From a checkpoint of a small masked image model: 46.1 epochs.
Rows from block 9, named by matrix and row number. Each number is 128 + 24 x the weight over the matrix's rms, rounded and kept within 0 to 255. All counts start at 0. Numbers have three digits each.
# conv: 3x3 conv (model.blocks.9.conv.weight, 192x192x3x3), inputs 169-181, a 3x3 kernel for each
conv.6:117099126124078111123110134119156124150098135097139152111109134104122118110134132138181133114103126143119137114140107138138146123116122140136104142147099132129109125142133136120119126137132105128101133142125147115109123124131153129136138170133123101122131133135141161150142135119140125114133134133091075097119192124124131109142116108125151119134133140
conv.7:132135126164172139126125135142123122111121115110118138130138146114122151139124138176131142126106142137112124175191142124104117129179140107118129156091122126122124122115116112194097127123123122146128136109132128136146112162179156164118109084102125089145140223063157138137124182120152146116138135138135126155129166119112130141147153119135150123142144126
conv.8:125155117127142122147116113127127102132121122113137134122114122138136116129128109140103147131114137125128114160195171146123159136141140115138125114134127138132143130127126140152148124139142122130142110127135125140149135126144124044176153158154146140139140157069128133119126124123126148119119112127125110126124137117136136128127121145126142138131130132
conv.9:122090115126120117131142123140133086150131085133123099097115154098109133119142155149120111112105132151146134125119130138121138135117131090168099092157101101106118129135136077073130112146127131119117132158150090113092120118129166145130116141112154148138099104150127127140106131119126121091120144113100092116130101137105127128113188134137112137127122117
conv.10:121126099107085137133133099147111148140070165141113125122114127147121121136137118140119148128210100102153153137136141135124142136126115105134105109101144141154138113137135136150085130142065096161168123158158090126094121123098147103118152140148119136098133126109138150103133152109120110119134102130124129157121063120145074160109064146141176162136116124
conv.11:123122145111121109117110118144126112129096095137131138136120148122134126119119135158139132137113156130119145165255159114128113156145146146117137124120115121133123132120137138136143123138143124147140135124142126126105094096177165118185137173124096076084160183125130096089131143114138138125124118118107122097099117122129114106108102129145127128124128137
conv.12:132120128137082123110159135113126134105189133132096116117107086156146115141125122127135141084136152134127120115137135157121127109088108121117150113118160126102130123138129124150131110134131134128141144109121148127141101130112093095133121151155145153156174056140112137125119109147120085130117120120154079133176163068110113128136139140119099118127128120
conv.13:079111134051072151094132135163106107142141108138124144135144130130115094120098115132088115182045110126097106140115113113132124149125135145123092113111031122065104134151140129150147095110106145094093161118120142114137167115143166135127173157163139115130121141173108159148131126100164143078109126135087067070122188161099163144117093097121124074135150145
conv.14:115143130107155117133103114129114105117128124139149168126127154134162140158148129100093114115130168117104102118121085128144136119168141133120129152161100144145135130138140123132108125179099177136107167123099135147113131191160114148143119131116103079115113141118159162136119121135116182173122101107119149125130148157172179182142119127120107095123143150
conv.15:104130148101124125152131135135148109114114106116138121134120086104114099103123071117153126102139101124135089146102139132115122131133124128118114123134128152125124122117115123130128135113142136139134129132139134123158154129138175124126098122128130127131160143150147147150139122136102092115155121104176176133115140127159140153098105133169125119134124121
conv.16:140084168146096129130124116131114126133076174123145149124115127121142139118124113140121113121096103111140143111131112123133137116112139128104116149150105128148156136147107127121050121138116152136112144096133144130142120122117130186101122117120126115116142061163134134112111134109125108158136133132138073074115114097112104133134109135147165152145162151
conv.17:133120128153137110148107153105130088112131096139111157114149131145132142154128149078145127103115134132165122121114117119129109141133110164116133113072066147101114117119142151134140122131144140147119120120062122116129105128157142129133145134118115142126107124130146117129136155121120130111073104152084224165120220146110167181135132092184143146160144132
conv.18:153139159117146142101096115124139123142144131128097129129125139142136134145125126112125122121127097127110102118120143129139125115109111138138129135131125126121125143139136138126162117112137126106102147103131122124129148156144123130144131132119111102111142126116155136117100093126120120126104113133138125133132121131136108132128120130131141121116119130
conv.19:150138117147115163131154129161178179165179180116153171114108103156107107151129093144164128122130083157143117132126163129094145091123117128164222122149213101117111136135141149151126119123111082141119070127120139112172114131158105118134115106109115122106136143141141140133108109141120100135122115094148122073230133083163156113104161135160146157144139138
conv.20:132172106103139107109145135103109142098104140156101163119133134153143106144107072161132105128115145135118154118144147116126137143163110080108170128098161132138149122115139119106129141135113080104077095110116152156148129148118134146131119137107106132136131144175133132141130162173137138158122162128087087119081084097034057133092168156180141133126135154
conv.21:120132141103120136113116126121132139091158131097116144139117115135113109122106107104140139097105119130118123085127138127133131144130122123119136106108150115116125146107123114186137100142124112134133123139130140132159114134134151182156140136142126144101214246155113135102131118152149148131139128135155086148111121121130139140149124154143125120120125146
conv.22:113127148123137114147132129115126126119161151135128149137136144126128091092110136148148135159145123153140130143114116120141129122109131116102114115104156144138114121150154116134119103153117120141128107171167096102127105092127149110112146133125120129108089095132094148137134146163140107091103138135137160115133171124104112139146112121140066148103156105
conv.23:120123126115094136099111128139146101188173103129161147072073134126125135135146153161147105134118128100136115102099110127134146128159125129197150125168145120111141154153124091181141101115120151178126120123090099127125146133195138062142138159147161160112104125117137153130114155112092129125146110121054075155130148145153153129057155114131079153135159160
conv.24:135088116147067124144078159116141127143105118141116136143138127109130120131155110116095118138170121114143121135140129122143122140155120108120126122140139108135106126135124097103121147146133098089095105123108106132114122114130133109135110132151109145122132061134118137101125117104139122140142118114147152146150148104117142115130092125097139113122153134
conv.25:097087125107166139140100135164124117148126119106131117115122129105101126119118138142108125116155137126128125123120117146129125142149133114182127105157126123081125132135134153109110135109121118143120132168142111116117116136117123132134128132129135166146128105131128153150089091097121115096142132124124113131140134128137117125103159126148087121128129133
conv.26:146181128138098116145132124134111130111128087120117112139131181152164156106120126139152130121150149125129126117115123126100121140148147128117163109120157103118128134140130131143119143099132120134107135120105131142132137113153143094140129120148120086122099125136114122121137093125104130145128138112136169141134160168122156156105108129124135119122129117
conv.27:134070136117118066138101149141112155116110103136125122150175197125129140147167165117124150147106128104088126109095101127115124146143142128128117120136127113133132119132128135109112123148157118141141128175138100130119134119133132099103117116114118113115098080097119083116130145128126123143122123114135083140119111119132135151117151130107116111130138143
conv.28:128117177095115110101151141159147120145137129170133144122145170155097137138129126109107115154062123110124120120218156119123112137131128144152138137199155141138152138129140113147153115121118151121082120183150122151152161090186101181156134144146139147109126119110117097111105137098128150062152148117148104080157206193149196156131087159100176121113124111
conv.29:113128098125086107119128155141124126172150079067149093108111144115123175119129148122132090077088117098153126120138128129121126125130125147125119101122100098110145145144144113136109107100127081126124145150111144143113163154136165164121104129111138112166125137139114110140086098117080075067130135098124079132178185111109127095148096070107148120134116143
conv.30:133110121107093100125121121133128114097158099170151091150151144106138165126105134144118116147065145138080150112129137118137132120144126087113137067152103124154073128117125133113139163076115089114110112150134097121144151156115168152121147124133141136112156155137105140144107126140129116120104144131122134105082063142170136114126154127109205149135113126
conv.31:126125119136119094155110129107136124110120119135110144141103123099101126134137118115131129117121120143132136120148163124134117102128134137142128113124132120122132132118139138112141124121129126148128146126139128124122122135102148142176124134158122179131127082054117110112116112133114126134146108134139129122128144131134120132108128129129121111123148131
conv.32:107127142144099093126140132133112120124159136133154110139126165136110130136132110110168084107151107137129141125132123115118137122138143092082104096127156116127134128127131115150115116106132129106131086147148101136138126151148142142125121140122138138128146147140140108152134116118133094163124145120101088111142158096124130086126141136116068130139128126
conv.33:125180130104055143141150158120126143128102143115143126147194127088117119117149120129136136134029140114111146101114117126117129162161137130132149142125141129121111120101132126169142118126138115119115120118105119117091126096116107142130129107133183123117137147126129100138126105118117134147140140138125107122124143141136130127092151133133127130128122110
conv.34:104148114131172121144115120076138144174106181140133095117137150136125107138123111112134134077139129120111139146137132123132136111140136099121132094137088131159107126139109093119099139060122125134112137159183120084147110112086116134092101130106126127118159080126142123110144112094103141131125101078121139120161071118070108125165125139152115143165192164
conv.35:148097115121112143129124151123162084127197145141134151146110155106093146107061095092157124078134141115137118148115121149137119132165162187151115129165149141135163139118130149151128137115095120094073129173148155108156123114131108095067118155141146114147106095130132127122145080114122093060152179183177106088160098097165153181080096140159154121133153152
conv.36:131137142153141107125132122130134122106165077132103129086149153116138105128139113107099130119152136153085135121140124121109135137124104131116125148164128126060114127114113122113108135068157122094132117094103115127120129105117102137134118094158138129105136101096126096105160163140138093098140113068127140107108097072124125161150102158107250099116118155
conv.37:122122135131127112145134092151094142154158133122094125155096150133131143143128124092133074080074141172130141118128120130132140120134129136109120125131111128127107130138116127152112132141133135101132138159164120106103144155133148183110108130114144139152137110130141099128141077081106098078148143132129077120126166109111092117123151085145035127134143139
conv.38:111137134099147139109120124117090128127139136144141157074043048045060073066032050130144129152129119119096107160181199120124146139127131135131124127134122126120109140136122123103140111150123118124138110153130127136130131133096136149097124134079114047084125107115152146173118134129127101145123096155121125140102107107105076114121129145126146128131149132
conv.39:095123104101117145111128108143127139126161128144140138065058061090077076087073087150149147114134135110112137126134124133134112117122128127120132138153122125138134139134115091176090118141116140121109128134128137122127198110119149126113145122156109107114121085096133130120134161145129141121141126126120151103092176109102115144141073128111139125115121115
conv.40:149148127123120122111145133145068112152154092092071101135149145129155118139123123130090145102130176110108139121140127113128111124150153111103049082137149103090033130170131134149112138136126110080151074155170101155085129113122125145133172190121131095128147138145154157146192141104123124079129136150088123093106136110093130059136100093138159115131119124
conv.41:111141118120061154133137136124125103130144138129132131139143153138124136134134125111117123105151117121122133124100109131122125138117126115111105104137162111127133131128141117104101144255124130105141098135161125106144133137130132192152107149159131109129126204154156144121146131116140112122120115114127127112120132108111161133125127114135126126142127124
conv.42:083100096122094113136115119128131111131102128098138129139159138136152135101137127127155132136143148124122127110068092122118142114121100135124131130125135141140121138129128125097136130108114089119103115161124102113120098106109097113209094130138118163117088154120115148168140117112147098107103153131117126095136124139141112138145149116103136167147140128
conv.43:166120126120164091107102137095147182119133168124166141091074102061044054087080088151106153209132136116158134102122125135138124124148130120155144177183136123137133108102115107135122108120122100114159081119178122149139106112117101103109125101110131139144122139150143136160136152160135094106136128143124089150119076126109134139137113134130182135133133096
conv.44:160089127156084137128121135128103103110116088150118129115122171143124154150146151159181129060187113133152123145128143122110138100115102108109113134092085123098104120143110147137128132113125093163121132145093087035078152135118108172118125130126153099151091137129142115139130150162119146163117104143167169122148098092131126108110155147129106144093107121
conv.45:147104125137065165137092158112125120123134105140118099128121124118131135112117125126140127160137136117119130147120136112130136124114129124127141126117121126113124120124111131104106124085136144146143101145137114101131111127122118169114130081119146181145169022157157119169123128114109186141120112117133168125107057141119109157120118123076137141124108127
conv.46:111133114145111116121120105142134135122118110135122122118140147114139140117150162109114126181158120116152116145110118120121117137138136136127129115149144124112137119125138079064099132115126123107090137112115137125112136146151076164140137136151200123137185149114164103149144123121109118116125115134133152126142109140142149131092157123131130117134145147
conv.47:114167128139080150126122129149154104090136141135132129126114107103139119121138146141076126086115142129138124125128138112155103135129131130161129165124131114139114120130139128070097130146133137140122096143140109099106070080110145173129101107144128102107115240138140115110132095159108178119108124127181141114122116168184136151130148118113098127137142121
conv.48:138115117129096126148145132144118116140158109107116116112123131120107131136106130143163119115097133155115107152132129127126129133138139104132103087219112075102124118134128136127144126087131120147151125165122098117143133139133110152155155166147136113153106148166134116147092114104118103091112117094101102133128110120128118146134148128152151128121140128
conv.49:131161145084178126120113132140114184138055117128118157121147121138126131135131144136090117159141119100133140123135125116136135136110133179127094185138024163158134130124128133179101132130139173111118162083059170138108130111111142108091123116102122157111122150124130139123129156140128173193145135167113193158116048156142147125126064154107246112125108145
conv.50:128091137138157125123163145122144127136122112100153129131112103138149101119102105145149104125190096135188121122111112133131151125151146115104130116089110133133088131130125126155125103123119083132131116131141105106110105120135126122145131135167140128125128092157119165118134125096134116130113082127110099104097193155116115127117131140143128146115134126
conv.51:025013066020000084066079101135125145122123139142129145135143139140156117134132127175134159115144152157153153113124128132150132124126131142120128152128133128130138141125125101056116108103117133104120141104127137134145128093121124085123140139133138114143129100143121130128127152137138160148128117129129119133130125126121106129150145129148142109119134136
conv.52:144097140135144127131125115119112124084116107111111106067140153098142127104147156153059100174061102156105130122127133126118126141112155166153050201147095147125144144114128126137112117135133162111077162111102157174167120155084136147160099112131126077113150168133125134106138164166132109145114152157167203216178129104180184166150167100144155126121105130
conv.53:137108127143112124115118112160094143135075124119087114139117136134143130126104119161162161143255116085147120123123145133119130132139110111163099081130127141143120136129136129230166129165138143126161144151150096120095131142098141096151138133117110117090124146106133122092153143089149107117104102154137133150088043121147081142142005160076133156116128110
conv.54:131150138111114116120113108127127121119108104127155151132110109105100119128132113114137106143162119127154134130132140124130141114121123076081119072101141105099122133119112125166092118190127114123144102107124091160150116122116117118145150121132120154122106152166126093145128116096112099110115106119099134118169068106126102148149074153079121110093130093
conv.55:139131120165108091118101143113116121152104171145164137130103107146151115120126128118121110126099130123137123132101135156123137116129140121129133150159113132163134149135117133125140127173134113139146137145142136121118102117138108120117100106136111120121126130139130113105104075090132123051123113122149146112121033110129092115125099101122112106113081099
conv.56:146137122159139159158145151143127121128153105128115129136131153137153157138137152137154107132129126144129125159255157128125126132142134136119119144122101119113115140127129131118127104155130136118105153131107127118109053031115171154096137126106125199127150044096083189156132123119115123135114145115128127133114128122156132108123110117124142120122127130
conv.57:091120087140166128154140116146162185101117183081126162121105093130127096174150113125106119084138143127149111136157139134143122129146136157205172108107175121058165111118144116153124078122135148117161106104147091071115137149125155176130131138140146118147118125139121138143118134119186178154179160165120135144165134114173140113133171159070082125093162086
conv.58:142136113098114116132121080100102108162111187122142156108110134132117143138128115160119134118029116063145133129128119106136141099138137074132118129138087176159144133126126131130115124108101120138119139146172136138147118123105146133092114126115118134121153156099129067121102106130092128115123108131093149121200082151050092158162125159137119143144164153
conv.59:173132153154131127108115140091093172117109159152174153129133118130105115138119144137154135108159161134130114144125127131162133135118130176096139130103146138169155134106128119119143127106129144128159093149159123114124148151114185119113136105133125120141124121109126105114113119108081116129114134120117153119056103118074083120106086126099079135157135121
conv.60:100116107104157091123122124119117134134163156130122130148130091124144139127128135140085102140080120129113120125108139142147120131145133103121139092096105129124113137123146135111139149154138119100122120149120143141149126132103124149101128120114125131148122110119105111098120111053114113106102128142128150126125176157116141128110087159172066120128170124
conv.61:165114161152218187102144138136132137130134143134152122138150111111126127131129139119134103130134112110115120135117120125100113144143163152123141135143108144111117124136125151106125124129119121137121123137122127115114098111111127113122119116136129101123109092085110090109110136140130138130138139124120126112113126132136106110121128108110131136126127124
conv.62:170142155139090147123120125109131129121111145152125134154133135135119125138139139113120132138109118128117127125061086135139113114184146142125129140114118132138122121112119125153150158118136138123126123119133126134148174255155129134120130134136095168111158090134093124121129094144120128142148151132153154111104133128124142107097131125115140111110135124
conv.63:113125117106137094132125102169120152133110133128101124159091156138142160147122128075099092101124156145118140105130134106128133118145129161097087134104105129139129128128128136117137130124118142143152142178159118101110141175107122157089106128129143119146112128122132121133092057087140159113108098142152084100134147119109101128141159109150124134135107127
conv.64:154143113112125143107113149120114145114120111108125149112139131116150139117126128125131121134097139137143093160088106143118125133129121130123125126141108102138122126116125156156137146131124152102099133134119130120142146140168167081103133132144129105081137127146127108136145126147163144103115136125121116127108135150105092152141133133135163128129144132
conv.65:126071142123133137158138157123179097132153108128113108125095131144102123136125142111113115134099144116133120128123137137124132118147128073197158053143150113089107133128133135095162138109117085145117082181166102087093128145145129141153157161130144140142135090149130110135087081080140104088105116103127069090127183117111121110107167133175086137119118134
conv.66:140114170107096154151143138080175143069135149149168151137132152103099157122097145137153132104194122111112133125135111123117131115132143098141186108138134138175082122131108133105136163128121121137116137130158127102091111084101106136128130134112115093103104062080139121119097130142152155135176150133156108123181080103176061097121173138155018138159131094
conv.67:127093119157118112119122119112122106119140168133117123137154132116119115132135115134128161136152117158110122127139127141128096121134136145119122141137180107123092127145147151169176138138143122111104145111179117116135111166162115100131123123104117155129154106111108092110132127112149111105126129161146117150114098068141145130116167098136081088118098132
conv.68:115116127156097115131155119119124126180126116128115111132153153120118149119125155128159114209100114115129114126115126147122136146148129129137108115172114099142127128124135143155115108105101119141145134132135123150126144138143116152132138149139130129143113116126108121132129141129088084096134109113125110135129099124146117125143116115106191099155095127
conv.69:139125128125097124145098145143128164110120092115129112102097118091095125083097148139176097116206102109163146128122095116120135121101124101152110128141105126166143117134124131113101134108089185151148183112115155185122113108141124158139145163131132113127116137131151153093124137158105151146129086074165130110157088069155069049152153069161117063160134171
conv.70:128133129121139154112150125123121125137132109120135131126115121137135130127140117133101138116077140150146131124115127121120145136119117140142124123135137135125124130131137124103154124101131117110147115136138129152127140142130138106122130099109145140139132103119123114164121122108127126107114130128123127135115128135114138120120104118126102112117128126
conv.71:117120151119144124136144113131070073126134145137112122125115138131109149138151154163129117118147135135123139118144143143114123132134118077102073049102108104134133154147124160037135123127142156128176111140089077120125115100159147133180152161144117133111101101129146137111107119101111129114089110128127093098155162122129088134067190086155074122092124139
conv.72:132119133131000093117118126126122118116147119120154124105124114115135119107103122142139156138135128125154138124122109115121124128137121124109134102148162121103134111118111119097093140120131133116127109152132120140139145148135136122132157116122118119127118124134125074127140129140119124137152131122125154147147101119146147153113142115121136151164115114
conv.73:158089125124170141109130146106172144122150134127117128114098117127125121130149117088124120124129115127119141140118131152127112138097127120148154131144134121103104121099132161000175140111176141174139133157116100102138161115176124141130141130176132155158111168109133114110087149108129157123142111113215231192164124185144156137119135096087061102138110117
conv.74:139147105134114122139094137110138128126146127117154104133132144119126124108127130135105111127121118149145129118071122151140134111102091152131122137126121117147130140124126151152119103151113127128123135158105136114120213186114086121146137136114069118076092088116103142121129114116139147111134143119097122158157128115129159143102099146115152123112127127
conv.75:170103146166136087108146131116123149118080120139119098130115110109152109124119118104166110126156145143067140119140108120140124127133127162131158152101129064165133135118131131118142163185141089109124118123147143141066139092126117101166118116121124119152136142119123131157124129129147102107108109121120145129104111104121044104142131111111142151104176079
conv.76:154111153141169115125111136128139143140125127105129132128126142154121140141134128126148124080138125134153128125120139126143129122092128144129130124151120134121131133128120062071117114087100128167120119143142116110107119107149180078127120148126052146105058137140095144146113140111144127118121126130126146134116128126129134138123123119115136121124131122
conv.77:098132144114129111139121138132155125128111120122120145121123137147127137106111120132138141148146130150117112128123148106115138194138183164131116134137128122124151121103111129156152125126128114127131137127113125127106130129114135115106140107136129098126138097126131144116141161165129126152118134136129131112134108145122140124127131109121136144138133136
conv.78:110101150148190137102091134147142123115098137119138148107087120083097111127106130122138136122144149121115124157166159137142122114108131131131141124112139137107128127134123137148129149195125132121127103116118146132117123129125181124129134172113133150128129156106105230091119115130143125136112132138125139129093124131104115130130145130167081122101128128
conv.79:108133122076162096132152118171130120098149114090139132140151159125135151134120121148134144148123173143107144111118135128130112127137103107089074103104122102135172132128143122114145113089124105122132137141152082115132123130123128107134115154150128114118130145111128142137166150093139193154094138092104065093157130070123147082119133113144104109148128114
conv.80:101140132130127167123127147158161193088114162125108140103090064140128097126107123146131147104105135133136131109116124129115121127126106118099135083086111116113095143137152155108122156064141161133118105082075123120103117148126149150141130102134098132119115178141126104161125115135113102120108082130078086145073110055051094049111169152184068148111179117
conv.81:118154137112158129138129133138125126124105130105145126126136135107107128118140115111131143095102108138121124120127123113120134117124107131129126122128122125138122149147133127107136158130157140116146155128144119119128134152127105025101141098096123126132168086155131199144109116132147114130118137140123132122122110119129095149104132143159117138114141136
conv.82:065162111126136126131146135124128128114136152143141099140133121131120133121121161121108107091103141120122140102158128120162147094101101084135137108124151137164137139099129187159139147104104126132134110173125112102132135105124162155169142077133144129139125145109169162108133160098113107135118159106090075112142107101082108132130112126120123127128119127
conv.83:113140122101255152112110083137138132094191106117125127136151128092124123132137123128118133106153113115114122117110121135128145143124122093124146117134176115103114123115107116126104134090116110125102097164164112129135130149105129119124133149132145120132148109134140096138120135154148137150141154144131094120126073105126132153098135122130110136145118121
conv.84:133110094152129126108158140134147108096154130143124151146134132166140136137139132128118113180207151112146103076113124129137119137091140132146141144090112127124149130132138147117143113108133148159123131127148127118157147127134105108123134134119118151118118136143110126126113115127127158124136139133179226134097080173144127158112130112130105126120114111
conv.85:146129104140129146136132106147174140104134125105128123126135117139143142172144150164088102127115099147157139153121109149162129114147135104101193180063099148144117127082093159139127112144126099118123126115122117133114118165114127109124122133122114132146134077152132135130112136084109143106135155126161142146131205202119116120165076118157165101086135105
conv.86:149145127143105094146122106143155147145125147123160105185168126146146155129136160107152115100169122132111104146126144130114126152139140092150123143189140137157084129143138144139116168108139116123109128140128121123147113119140078145114126116111087103123098058086141138103153129147114089115183142103183145082110073140164182170149104127147157154167130139
conv.87:137166118130144142121138131133144133126137133130113134124105121098120103121115116120115092127132136133113134160185160142138127124146140132145109108121129132138121130147139144172141140117120114117108147115120131130139104080126089118150148157152113100124105142124090134112103143126129139137132127127109093115125134116113153129128120128148130123121128140
conv.88:141110126131099107128149145125139121103154119127132121130121099126090118124114125116120122122137124121104123117129122139136141131114129103152153120153149122122128137111134132137143126115124120135132087139155127127117150175149149110133151156143119084140132191131145115134101118147134101147135135124157135129149064143144128161109132136118132111132115129
conv.89:129093138169103146123128123165138129124140116146143138128125106111132166122077128129102086105105174124116147111127131160123155137146138162138151135095106121114141122141122140206143157104123140119090134092090170128080123138166110159133112115116163127147110092158122094113147117083122107088132156132078087085049060068058049069127041161116136146159101143
conv.90:089140078105159128113136120146131069123109062136112121058101135087136124055125168150148059140122101122130121141141140139141151138150146142163127134121076132138089149117105132129144124100096161146122160120110144109094124134099126106105133116101122113110121097125142124138145096132139131116145145133109165173116196208111130152127103092150094105146126105
conv.91:109130156128156146121132101113135127102131129111142148114158107117112092125095062131145126106137134138134133124130131134140164146056126128120141130131112108154135101133139105143112114120118149107121138113122135130136103111121110146157131130149116125105090144130093139111121147104129143124112113127118135148118105111096109134148102136150136128146124134
conv.92:159093152139113146093125111083084176153070135126157154165147130158130114123151117090151115113177094132124126154141100137154115137130116142064099108080083150136142107127108132088115136149127160127080129097105172159158098124137140130100125124123149106155138120123116142126109084137085066183098130196170190151149179153220167141140138157115118114104149131
conv.93:121160110121170121128132126119129130158129150120121139133170147127175122107133108102112129119179121106141127205255242135178148132152122130117114125112112129122108119128122122148105132097127149135139127109099115139114108084131131131136137173132125159117152154170121129155134135150161143140139145149146127122098108120107101110136111122167098146127119148
conv.94:111120116157100110111134116125117120105132151131092136137132123119142133127117131118171124101093135171104119129134142130124111118123136147131104165134143141072137137114137149210132146197151109103139142104140126169131119107144116168137118113110147109108127092171111087100149153105140099092156134156133130115112058099160122156120036122100110161122117079
conv.95:129131162132163119134120138116103123123143135119133126111138109112127136104118123143130135124194142115149142117121091104150106106176131112131148113119178135109133130134131152104134141130099128122090127107093146128107133147150126116143134108132118113155133137148136122113099135126120110115143154134128159164113139174096107137097119084120112145137091107
conv.96:077147139101155127132128119155093120153111120168136134105142155102128171090107173157105146117122176113126158130132130138138136151121106121100117165132103118091115123107124058134127048142135157133136131141109165155048118143132159140129155140096136134136151136162076116131150087142162074149113088133111115104120113088150139118197115151075127146130123113
conv.97:102126127102145132135120107135139080146161134146125154108143142111141134103124131137065137166128129148119103131128111118142131100124127124125103145091070141146130128128147117125151107155110182109100180119081174174182118158113150173148117148119125137125118162145138099126135173218116141189108125119066052082074067069154095100127158067143085125148128122
conv.98:099130110107141122133158129128123123164186095167116122138171168112114149120115132144118138172062139124142138136140134131136123115137132102117091103194137089118115142128119142114154154104114110131110122161152125137121142136130146155129143154151147143118121181138117100165119151090109153110126110099111125134133092132122135117130121129071185131140138118
conv.99:169099106116140155117166123126157061142109140132106090129116108109146150129129131106107134175095138142097113150131114117153111117139112151085126125125115077130152134096131083182170120137129107165104127115108077095105121083162108133094139145115152083135119093108131141140120108056128093120123135127082150127117082101150142096174095128056208093109122119
conv.100:123145162140114113126139143116122106134132133125116127136135119132130126146154133135133126116068138151139123126131145128111140130140136125130124130149138107140110137125142149204129158131120124107119118120136111127151098130110131174185124113130140131165144173176142182146129123144129133084122129135145120118130138128145134150130103119123111123132131132
conv.101:113097146167111154135105117127123134107146137118112151168115150161136141144136134150110149119112106145113094115113145134142142135105134125122136157133173134115115133127106121134154127148149142139151143120171156137172138141144163130135156133116112096113113101112132113132118119129132107142127132116144168164143134135141154113132126151121154135124142088
conv.102:098136114130100136099130104118129153126089150116123158141136135137120123136132120121152142118163129112115132154141153122128129124123122133103118152110110116133117099115117136122107132150106114125124112131127141131122175136136132109138145129138102111088142189121121122123168211178149171193131156142110117121128176101098121111158115132114170131120120126
conv.103:103126116111147119129127128115138129122141137131124151109127114129133098140150102121118138101120120112121105154067125131129145141172136117150132117144135124106107135123144107136150143142124134129131106146154122128131105162116142230122094173132142083117089061161140064073122108149108116148122153139178135163137153156138153148135133114140152110107115147
conv.104:102076141132116135183186150155104133117146126134124116147126110132121147135131138133114132122140112142148149089239184139119117115123132116149148136122139136136138128132117119117105128091169128146137111129130106135125216081148141120129152135150125092098113136132092055135139105118128116140119132115143127143160137134143133131128122129120103124110111121
conv.105:119106101150152146141150125124144106126121095133128156114074105147145142135105126144117143147115170107135146137098108123112121133157125104107100121111118127165122115111126123082139119101139158143131124148143108114127156127136113129131132128134122138105117141127121121121145140116139124153113134119157132127132139105124147139142118132162143117148120129
conv.106:098140112114119099143133107139126104138097187136179105102122127143122126121132121131080111097112115103106149128111130119136126123147147093161134113120088143176120137118110112133109120101139137119129129182147123115161125139091132170096112111118131115127114119118137065132121124109140124083126141113133127105149041150058146119193112126159127135175155143
conv.107:122106105118135114118149121141127148094157135089109128096121128107162135127137101134138126130133155116131108104150137111127130105111130148137183137102160135130150130117134137164124119114137179115116155148175151124131103120113099142149122145127142140143112135095147129148085118129123142103120119159155107066134154088104082136131150147157140129114149124
conv.108:156098096098077142107145123102145171107189178127165092130097110083093119132113127112180093123153076171096157127136139111129139111114113157137152158137168170121125127118131112090132112146120180217169170136074191102091107147152112209147120107131108144133099148153115137153129088079123170175127164186226166153129042097122085120127140157109141125104103129
conv.109:102115133115164116111148133150121134123114127121128118133118134102120126128113133109108144130155126131129130142140134140111135123146145131117131128125121116142113129119149133075123144143137140138123145128110144145156132166139135169124099112104100098111130091145104105110131126127117120125089130131135103106090081110113103110143120125118101148126136122
conv.110:093151117080123140111103104112118154109105124117155140125137107132142113141159130159133104141164113107080153122115106129105107113148131097172152135120132133133139117103111113161113084108127134096148118101148143164131089114128173142162172153155117131139084092122145126172125127141101164151129140128070094114060083145114097139128158138144115099134127125
conv.111:148132146098131074128113114091136156141120091141140113158115123138113122171129124123109133107114127089125138116100142134137111145135118153089107133114104152133089104116118131110126130074109073065095122095058107100068124142154105150126113169139114119112129098107132121114104135123159145125148153112117148161078040146177087170102105154085109117099070144
conv.112:123111122141124135131128125097138144137135150142134143123091097121109120134172141129111120134125119147137119122255255125126110125168140120125126119132148114107122128122123152167120142134120126139131132115130143126132115000125089105138131127132140181127098179124117126117140113132124119109124123118117136130127123118117138136120146113126129135128128123
conv.113:140154123142124144114092135114137139146070151133135151126115111147133120119134120116125132122119077102081115133124151126133128112143130137127129158080092159152141117124129125160152147195142129124111136083097169150128128144121082146121136097122159117131140196111140150135126113127126139119115134154156166134117096183167104167130139140161067127102124151
conv.114:110165145124122123113126109121116134111130119143162132143100116123092093085095107149132130151117154113090101115166115118141131159195179102095144133112115158161135134109121121121157140146129127155130120090150149130146135072125135164115135139124172144134154074127117104139167146134130121128137136121114153095120166114119121130177135142103141135127123105
conv.115:151131197183133198147204171118122118120122129137117145123110127143116121112114131132147150129132161133107127142135119130143122126132103127131126136107136149129130138125120126113146140140123146137137134123140128123119147170150149150154118121138094105074099120085111093107131115133129119134137132125136140140123117138111120130124127145165116140121148138
conv.116:123126133115097125123134132113120133122118127126134120140104113183148135126133125111119118124113136114132132183141149135117108127142130139136130109118146111129113135146127098112137121105128103113130117125135118115118176179120106200034153102132087036075163141133182129074124109144126112120117133141113115125129124141116099149121118137094106132139142129
conv.117:139108127099143143132153116121130111137091121130108126105117109116172139141183107108120106118144096113139150128132119137106119109144137113122094130112071120151123129129123145129135136156127153138094155068118098118175143134108138138126134125092149075104116130149137129111151103118139181117154146121092102117141122105102190151116104142170200115162128105
conv.118:120119117142114117126147130123140137131126133149133109116129112125138146128130120129144173128118137126129157133129127138149121140135168107133150145153125143140106109146107139137145132175130136165136129127145136126144159106146127077146161140164150138121073096136119150092137130153133151143146123131121084098101131094118129102148108134143144112133130130
conv.119:108125143103183120119119110114145104140146113114146145139147124153098106115145138147094123070078115146143130114095133153128157124139125106144124139124142128127118140122123127059122092083114147116148129106122109110135159148129095069120100135129122116129130083102059151097148131136117141113138151130133154116138118119149119137150133120164157122130169120
conv.120:141129154115094168143132109118107093113110143083107134134155094087139115100131153172083157155084092119069124133149153123144132112139113164066168138058120145147178126106127106151176118137123122116106169071069130155144133151134140105128143131121131121136108140134145145140086123100110110084120108137150147135143144159136166105072087135107129099164117124